From a checkpoint of a small self-supervised audio encoder (BEST-RQ): arch wavenet, 15200 steps.
Rows from block 4, named by matrix and row number. Rows with one number belong to one channel. Each number is 128 + 32 x the weight over the matrix's rms, rounded and kept within 0 to 255. All counts start at 0.
# filt: filter width-3 conv, dilation 16 (model.blocks.4.filt.weight, 192x192x3), inputs 128-159, a 3 kernel for each
# gate: gate width-3 conv, dilation 16 (model.blocks.4.gate.weight, 192x192x3), inputs 128-159, a 3 kernel for each
filt.113 [127 100  71  80 155 142  77 142  91 155 138 126 126  79 132 191 146  73 111 157 181 138 146 108 137 158 169 137 144 124  49 135 133 157 172 151  99 141 163 113 147 119 121 150 124  84  69 153  38 126 102 107  98 154 162  83 122 153 148 161 123  79 163 125 106 179 137 181 163 173 110 130  82 115 189 114 152 118  95 101 142 139 158 144  96  89 137 161  96  89 157 130 172 125 112 177]
gate.113 [148 162 131 129  97 171  43 115 122 123 131 155 136 138 138 106 195 126 103 171 142  59 108 129 146  52 126 110 150 163  74 155 114  31 109 105 111 115 138 138 214 126 111 123 166 127 159 123 154 144 151 103 118 142 135 112 126 118 151 128 129 131 135 134 124 140 117  91 145  95  92 119 178 126 117  90 138 100 157 138 158 117 170 113 141 123  82 161 155 146 183 164 139 153  78  98]
filt.114 [100 105 172  78 146 145 148  89 152 141 124 123 187  71 133  40  76  99 100 125 136 120 128 124 182 140 180 146  72 144 168 162 108 152  90 173 171 153 127 129  61 132  94 125 113 157 132 142 158 125  69 121 176 143 191  87 180 124 162 137  87 116 159 189 152 106 125 108 135 123 121 154 168 145 169  90  74  93  97 123 117  69  95 174 144  92 100 138 158 116 113  92 187 127 120  90]
gate.114 [134 120 116 125  65 153 138 141 119 136 156 138 134 146 126 115 166 109 140 121  98 149 157 159 154  79  86 140 110 145 113  82  98 135 133 125 137 137 100 110 129 103  92 104  77 110 156 131 138 131 145 187 124 155 148 114 165 140 110 128 100 123 133 149 137 138 160 117 121 112 153 152 134 125 168  79 138 117  76  92  88 168 139 162 120 131 141 123 177 133 183 127 193 160 121 152]
filt.115 [136 131 127 145 108  90 102 133 148 204 153 162 100 102 126 151  83 191 168 103  76 148 117 145 129 131  96  69 149 108  87 137 147 108  95 128 165 141 122  82 146  95  99 124  84 136 178 148  88 175 109 111 105 195  69 117 150 187 101 189 154 131 175 128 150 138 117  52  51  74  99 143 163 138 120 194 106 147 134 102  80 147 122 145 135 114 150 137  93 161  62 116 136 163  90  66]
gate.115 [111 120 167 110 101 129 149 114 147  97 136 110 177 140 122  98 134 121 127 121 118 137 161 109  87  88 102  57  96 101  92 147  91  91 106  91 192 131 171 171 130 212 153 108 159 173 132  98 147 118 147 141 134 192 106 110 112  96 134  84 101 119 112 136 122 150 116 125 168 183 137 126 166  96 146 125 181 168  77 125  78 156 125 139 116  97 123 181 120 133 135 105 145 154 156 144]
filt.116 [148 132 157 135 124  78 158  83 123 180 118 129 136 144 160 151 135 145 112 123 127 161 115 143 187 168 174  90 127 111 139  93 100 226 122 130 141 202 137 160 133 170 136  34  83 144 150 169 106 119 132 159 127 105 119 120 130  87  41  84 184 177 182 146 148 124 184 153 147 157 119 141 133 144 118 146  68 147 118 158 168 162 125 113 125 178 155 147 149 155 117  87 103 116 128 112]
gate.116 [123 143 124 154 116  80 186 167 142 163 127 134 104 143 124 135 141 166 144 163 182 155 136 134 129 174 140 100 115 126 125 137 136 119 118 141  89 149 102 121 217 159  82 154 168 153 148 117 140 150 160 137 142  90 131 115 119 123 186 156 142 168 146 100 129 145 119  99 101 120  74 131 181 153 118 151  87 190 136 148 123 134 173 154 130 123 151 171 156 138 137 173 168 138 151 168]
filt.117 [ 94 134 151 105 159  36 165 121 129 125 125  88 171 138 114 111  69 119 105 115  95 120 104 184 160  86 113 117 133 115 144 175  88 116  81  80 171 184 147 119  94 132 115 160 172 180 134 120 179 186 194 143  39 147 125 103 112  60  72 138 144 163  94 162 145 168 185 134 100 164 136 140 140 136 120 150  58 113  94 138 122 122 161 166 117 166 148 142  93 168 140  84 150 127 143 169]
gate.117 [135 147 160 144  88 114 135 100 145 113 173 165 141  31  84 132  75 170 131  99 166 115 103 128 149  67 149 130 146 153 113 131 139 160 160 144 116  64  91 159  97 108 111 179 145 140  78 126 111 158 111 136  98 132 138 141  99 171 203 142 137 144 127 130  35 119 116  88  97  73 112 102 100 108 138 140 157 113 165 188 169 135 157 141 129 100 104 133 137 118 154 104 131 119 139  81]
filt.118 [143 164 134 128 106 126 156 100 130  50 122  71 176 104 173 134 108 136  82 138 129 170 131 177  90  92 104 141 139 182  53  98  51 133  93 120 112 140 184  44 146  72 200 184 191  89  87 104  45 109  88 145  89 153  66  65  62 117 150 119 136 173  95  61  75 106 174 113 125  96 102 108 100  95 128  45 143  82 153 141 148  93 106 134  92  83 118 113 103 105 157 133 189 123 126 102]
gate.118 [153 133 119 164 101 140  88 126  79 187 140 162  33 135  50 131  95 118 154 106 104 131 109 119 153 113 166 113 123 107 213 121 223  62 122  83  83  63  87 171 118 169 121 155 139 255  51 175 172 132 208 113  84 102 167 103 176  88 119  83  87 103  90 223 117 233  96 176 156 158 152 127 119 129 108  91 100 124  83 109  86 163 127 166 152  86 157 179 136 179  84 135 141 139 121 101]
filt.119 [ 86 106 112  44 176 174 177 102  83 122 102 136 131  99 132 155 127 143 121 130 141 117 133  86  65  89 136 181 131 121 111 153  93 107 155 114 129 128 119 107 176 127 139  97 143 154 198 131  93  81  91  93 132 126 140  85 155 151 143 153 119 156 138 145 100 131 134 118  99  97 143 137  66 212 130 145 208 128 102 116 167 169 195 118 171 154 147  98 103 137 163 151 162 122 168 112]
gate.119 [ 60 127  95  96  64 109  77 184  64 145 138 107 168 100 142 124 103 112 102  54 159 176 183 155  95 134 108  98 156 101 142 128 140 153 139 185 121 111 127 165 153 181 108 171 135 222 171 172 159 143 139 101  83 119 172 115 132 113 138 124 144 129 179 159  67 140 113 105 154 230 131 249  98 143 110 139 162 141 144 123 149 115 131 143  71 104 143  93 161 113 170 153 141  73 146 109]
filt.120 [103  85 144 107 133 135 141 125 166  58  71 109 125 151 153 149 169 111 176 160 136 129 164  96 176 166 129 127 148 118 142 184 187 118 160 113  95 162 140 154 159 112 149  82 112 123 150 179 161 243 146 160 168  93 176  92 167 191  99 127 170 103  94  64 194 114 117 102 133 148 172 102  94 137 144  89 132 182 146 117  90 113 118 138 120 160 126 137 149  88 143 128 149 122  67 105]
gate.120 [147 163 106  76 140  82 138 182 134 120 178 119 134  91 114 163 113 129  96 121 141  89 172 148 140  95 143 112 202 134 156 154 150 146 148 115 167 150 146 136 234 152 152  75 138 136 149 108 204 222 134 129 149 120 124 103 129 107 191 132 132 132 128 116 166 125 128 138 134 122 116 123 105 126 131 122 220 104 134  95 114 152 153 144 143 183  88 164 138 162 117 120 135 128 170 118]
filt.121 [173 129 114 114 120 110 130 163 150 159 149 134 171 151 154 128 135 161  91  90 102 159 104 149 119 106 128  83 144 135 151  80 117 175  95 152  94 120 174 143  84 123 173 145 122 104 145 103 130 163 157 133  81 142 132 144 107  81  74 119 103 129 176 111 126 144 130 120 136 155 124 163 123  55 119 116 146 132 110 100 141 116  75 109 110  91 116 177 103 166  50 111 121  95  98 181]
gate.121 [ 42 129 133 114  97 137 154  88 119 143 137 148 104 156 136 151 164 113 154 155 137 112 126 143 127 153  72 209 154 143  79 166 137 182 114 136 136 166 130  98 172  98 122 160 137 150 116 135 126 151 121 185 110  97 143 122 109 156 148 103  91 131  71 131 156 163 127  93 127 177 103 115 128 137  72 147 102  92 150 183 121 138 156 132  90 107 164 127 123  96 103 170 173 130 169 101]
filt.122 [102 151  98 134 150 203  55 127 118 188 120 147  81 123 103 129 118 115 122 105 157 103 131 143 129 155 151 148 112 124 164 118  98  93 170 183  76  51 131  57  79 168 137  89 121 171 120 150  63  72  58 148 125 168 108  98 110  52  99 134 199 144 136 110 150  79 152  55  99 121 140 133 115 180 147  64  78 100 106  91  97 159  73 121 121 156 112 100 123 127 127 105 157 108 161 142]
gate.122 [166 139 134 149 111 174 143 166 169 118 165 127 138 208 167 146 137  75 154 138 161 114 164 141 136 132 178 155 229 147 120  83 144 113 119 187 166 111 147 118 165 231 121 159 102 151 221 140 140 113 141 113 129 137  79 151  89 103 164 158 146 175 134  89 127 134 135 167 170  81  87 129  61 155 153 100 197  82 139 103 101 140 153 153 117  97  86 131 109 137 135 202 183 149 181 134]
filt.123 [115 122 171 124  73 133 109 135 108 131 159 136 138 127 118 158 118 210 172 144 143  76 112 101 177 114 100 177 151 159  76 176 103 133 128 101 198  72 120 150 150  85 118 144 156 117 107  96 112 143 199 181  72 114 122 101 129 134 123 126 121 132 117 118 162 107 114 147 142 123 181  78 179 125 160 140 113 102 151 114 125 144 130 145  66 107 117 101 111 102 138 163 190  76 161 120]
gate.123 [129 107 149 135 110 129  68 207 109 114 123 133 148  74 114 119 159 126 165 120 139 178  98 152 129 142  82 104 154  69 113 124 100 143  73  97 147 108 145 136 105 111 181 129 128 130 100 129  97 117 117  76 115  93 135  65 129 115  99 126  95 120 116 107  99 136 111  89 107 129  87  75 100  79 178  60 178 116 100 159  99 111 109 128 110 163 148 129 102 168 172 100 170 143 117 135]
filt.124 [ 42 118  89 143 182 178 212 153 145 144 117 169 162 155 131 141  98 102  99 154  93 120 119 144 136 114 139 169 138 187 146 116 112 138 111 111 122 129 148 126 104  61 132 113 190 110 130 183 114  93  60  93  85  57 168 182 178 106  83 116 119 117 143 158 109 113 114  72 111  56  99  85 145  84 199 150 144 105  99 149 138 118  94  89 142 121 173 129  95 147 171 127 101 152 184 189]
gate.124 [131 161 117 154 111 128  51 148  96 164 100 106  79 118 138 131 133 139 121 182 181 168 121 142 124 105 151 131  97 122 186  91 194 107  49 149 104 113 120 113 109 129 120 136 205 154  60  76 147 132 144 172 129 186  92 134  73  77 178 113 170 103 116 120 114  88 195 141 181 123 139 138 183 106 109  79 125 112 125 216 143 114 146 143 123  89  91 148 110 139  51  63  82  81 109  82]
filt.125 [166 129 109  51 111  61 141 131 138  95 143 109 174 141 137 209 157 128 149 156 128 104 137 141 127 175 129 113  83 156 105 123  48 146 103 103  65 131 107 141 153 153 129  80 133 101 118 129 122 142 115 164 199  99 136 128 108 158 185 193 126 121 153 111 139  82  72 177 145 136 139 139  65 133  96  83 148 133 119 164 156 162 134 125  96 117  68 141 187 169 170  99 181 159 122 146]
gate.125 [171 125  78 120 123 143 224 135 132 122 152 132 190  80 125 123 104 128  77 126  88 166 166 165 111 144 170 229 131 140  67 129 127 126 131 129 177 151 113 155  87  62 128 143 156 131 137 122 166 143 119 127 163 129 203  89 160  86 125 120 147  98 119 139 142 179  95  84 115 101 122 102 110 103 115  76 158 132  70 138 159 160 161 151  87 124 103  98 112 131 184 135 137 151 123 180]
filt.126 [108 165 116 125 155 165 109 187 164 120 114 128 167 157 127 165 153 117 127 116 172  84 137 138 151 147 139 171 110 114 127 148 126  92 135 106 117 178 172  96 133 138 144  89 101 145 134 164  89 136 125 105 144 105 170  96 156 110 127 153 131 165 116 175 159 106  75 104 109  99 140 115 103  94 142 138 161 124 160 129 134 160 147 146  90 202 167 124 168 127 116 114 187 129  71  89]
gate.126 [160 189 229 103  76 113 124 138 111 122 148 154 139 153  67  97 151 131 109 128 114 122 149 108 124 103  81 141 148 131 173 135  55 105 133  81 177 120 177 144 113 116 126 173 122 141 117  85 163 148 135  91  92 170 181  91 145 187 133 119  86  92 114 123 165 106 118 145 177 100 109 101 147  91 136 118 162  96 178 158  67 132 151 125 161 171 207  98 174 123 127 140 124 113 141  57]
filt.127 [179 135 169 152 152 144 133  90 137 127 131 173 141 144 134 131  95 123 187 138 139 107  97 115 148  89 105 107 147 104  78 114  84 208 120 120 141  98 120 168 137 155 121 142 125 127 158 136 138 143 146 138 116  90 135 150 161 129 134 112  88 106  94  88 105 119 138 121 125  92 147 135 105 139 142 131  95  98 137 141 133 163  84 137  38 118 124 110 109 140 113  96 173  75 102  95]
gate.127 [108 178 117 135  95  97  96 130 108 168 143 156 125 118 117  90 104 144 118 107  61 121 108 118 144 133  93 175 154 164 153 117 169  81 103  78  81 160 114 141 123  78 131 127 159 163 155  78 174 174 164 129 120 129 190 133 127 131  89 121 127 166 172 165 144 138 144 105 144 139  86 133  49  84 132 110 140 127 178 150 150 205 142 131  81 118 130  94  97  95 166 171  83 118 112  66]
filt.128 [202 100 174 154 181 104 143 113 149 138 127 118 120 181 129 135  90 139  76 109 141 123 157 159  44 146 158 137 217  99 138 181 154 194 134 100 136 133 138 131 143 137 145 112 130 108 128 115 115 183 102 112 179 123 166 136  81  95 143 127  77  78  73 103 151 142 152  99 114 150 110 118 142 169 214 147 116 152  94  90  96 167 138 131  97  87 185 128  96 162 198 160 201  98 168 173]
gate.128 [ 91 179 115 112  99 157 117 134  95 126  98 157  74 119 136 110 119 192 105 153 119 132 128 111 105  97 110 182 151 186 122 139 167 117 148 104 136 186 128 144 138 105 140 131 175 118 100 104 117 134 124  87  93  82 135  76 132 145 148 128 175 158 101 163 136 129 167 120  98 141  68 140 114 121 137 142 154 124 105 149 136 116 147 151 101 130 168  71 113 108 160 217 129  61 155 127]
filt.129 [ 75 130 110 128 173 124 122 117 149 121 183 143 165 111 188 173 131 166  74 133 117 183 149 163 143 104 112 111 111 121  86 101 106 102  97 122 202  91 124  40 131 146 128 170 108  77 134 107 111 166 135  89 117 150 127  69  98 128 177 123 126 104  67 146  96  84 112  83 178  77 119 160 142 103 103 157 160 138 153 125 128  50 148  88 103 104  95  90 137 124 122 158 123 124 159 127]
gate.129 [ 85 124 159 175  45 134 157 167  89 176 100 121 118 179 100  99  61  97 113 124 130 137 125 131 110 147  77 112 114 127 122 141 138  90 115 156 166 166 131  96 129 125 182  90 134 174 204 141 114 154 108 117 159 118 101 163 116 114 108 133  87 105 179 163 156 161 106 108 188 151 151 111 141 100 139  33 134 135 170 119 169 185 150 173 165 112 105 147  90  94 154 148 131 103 149 139]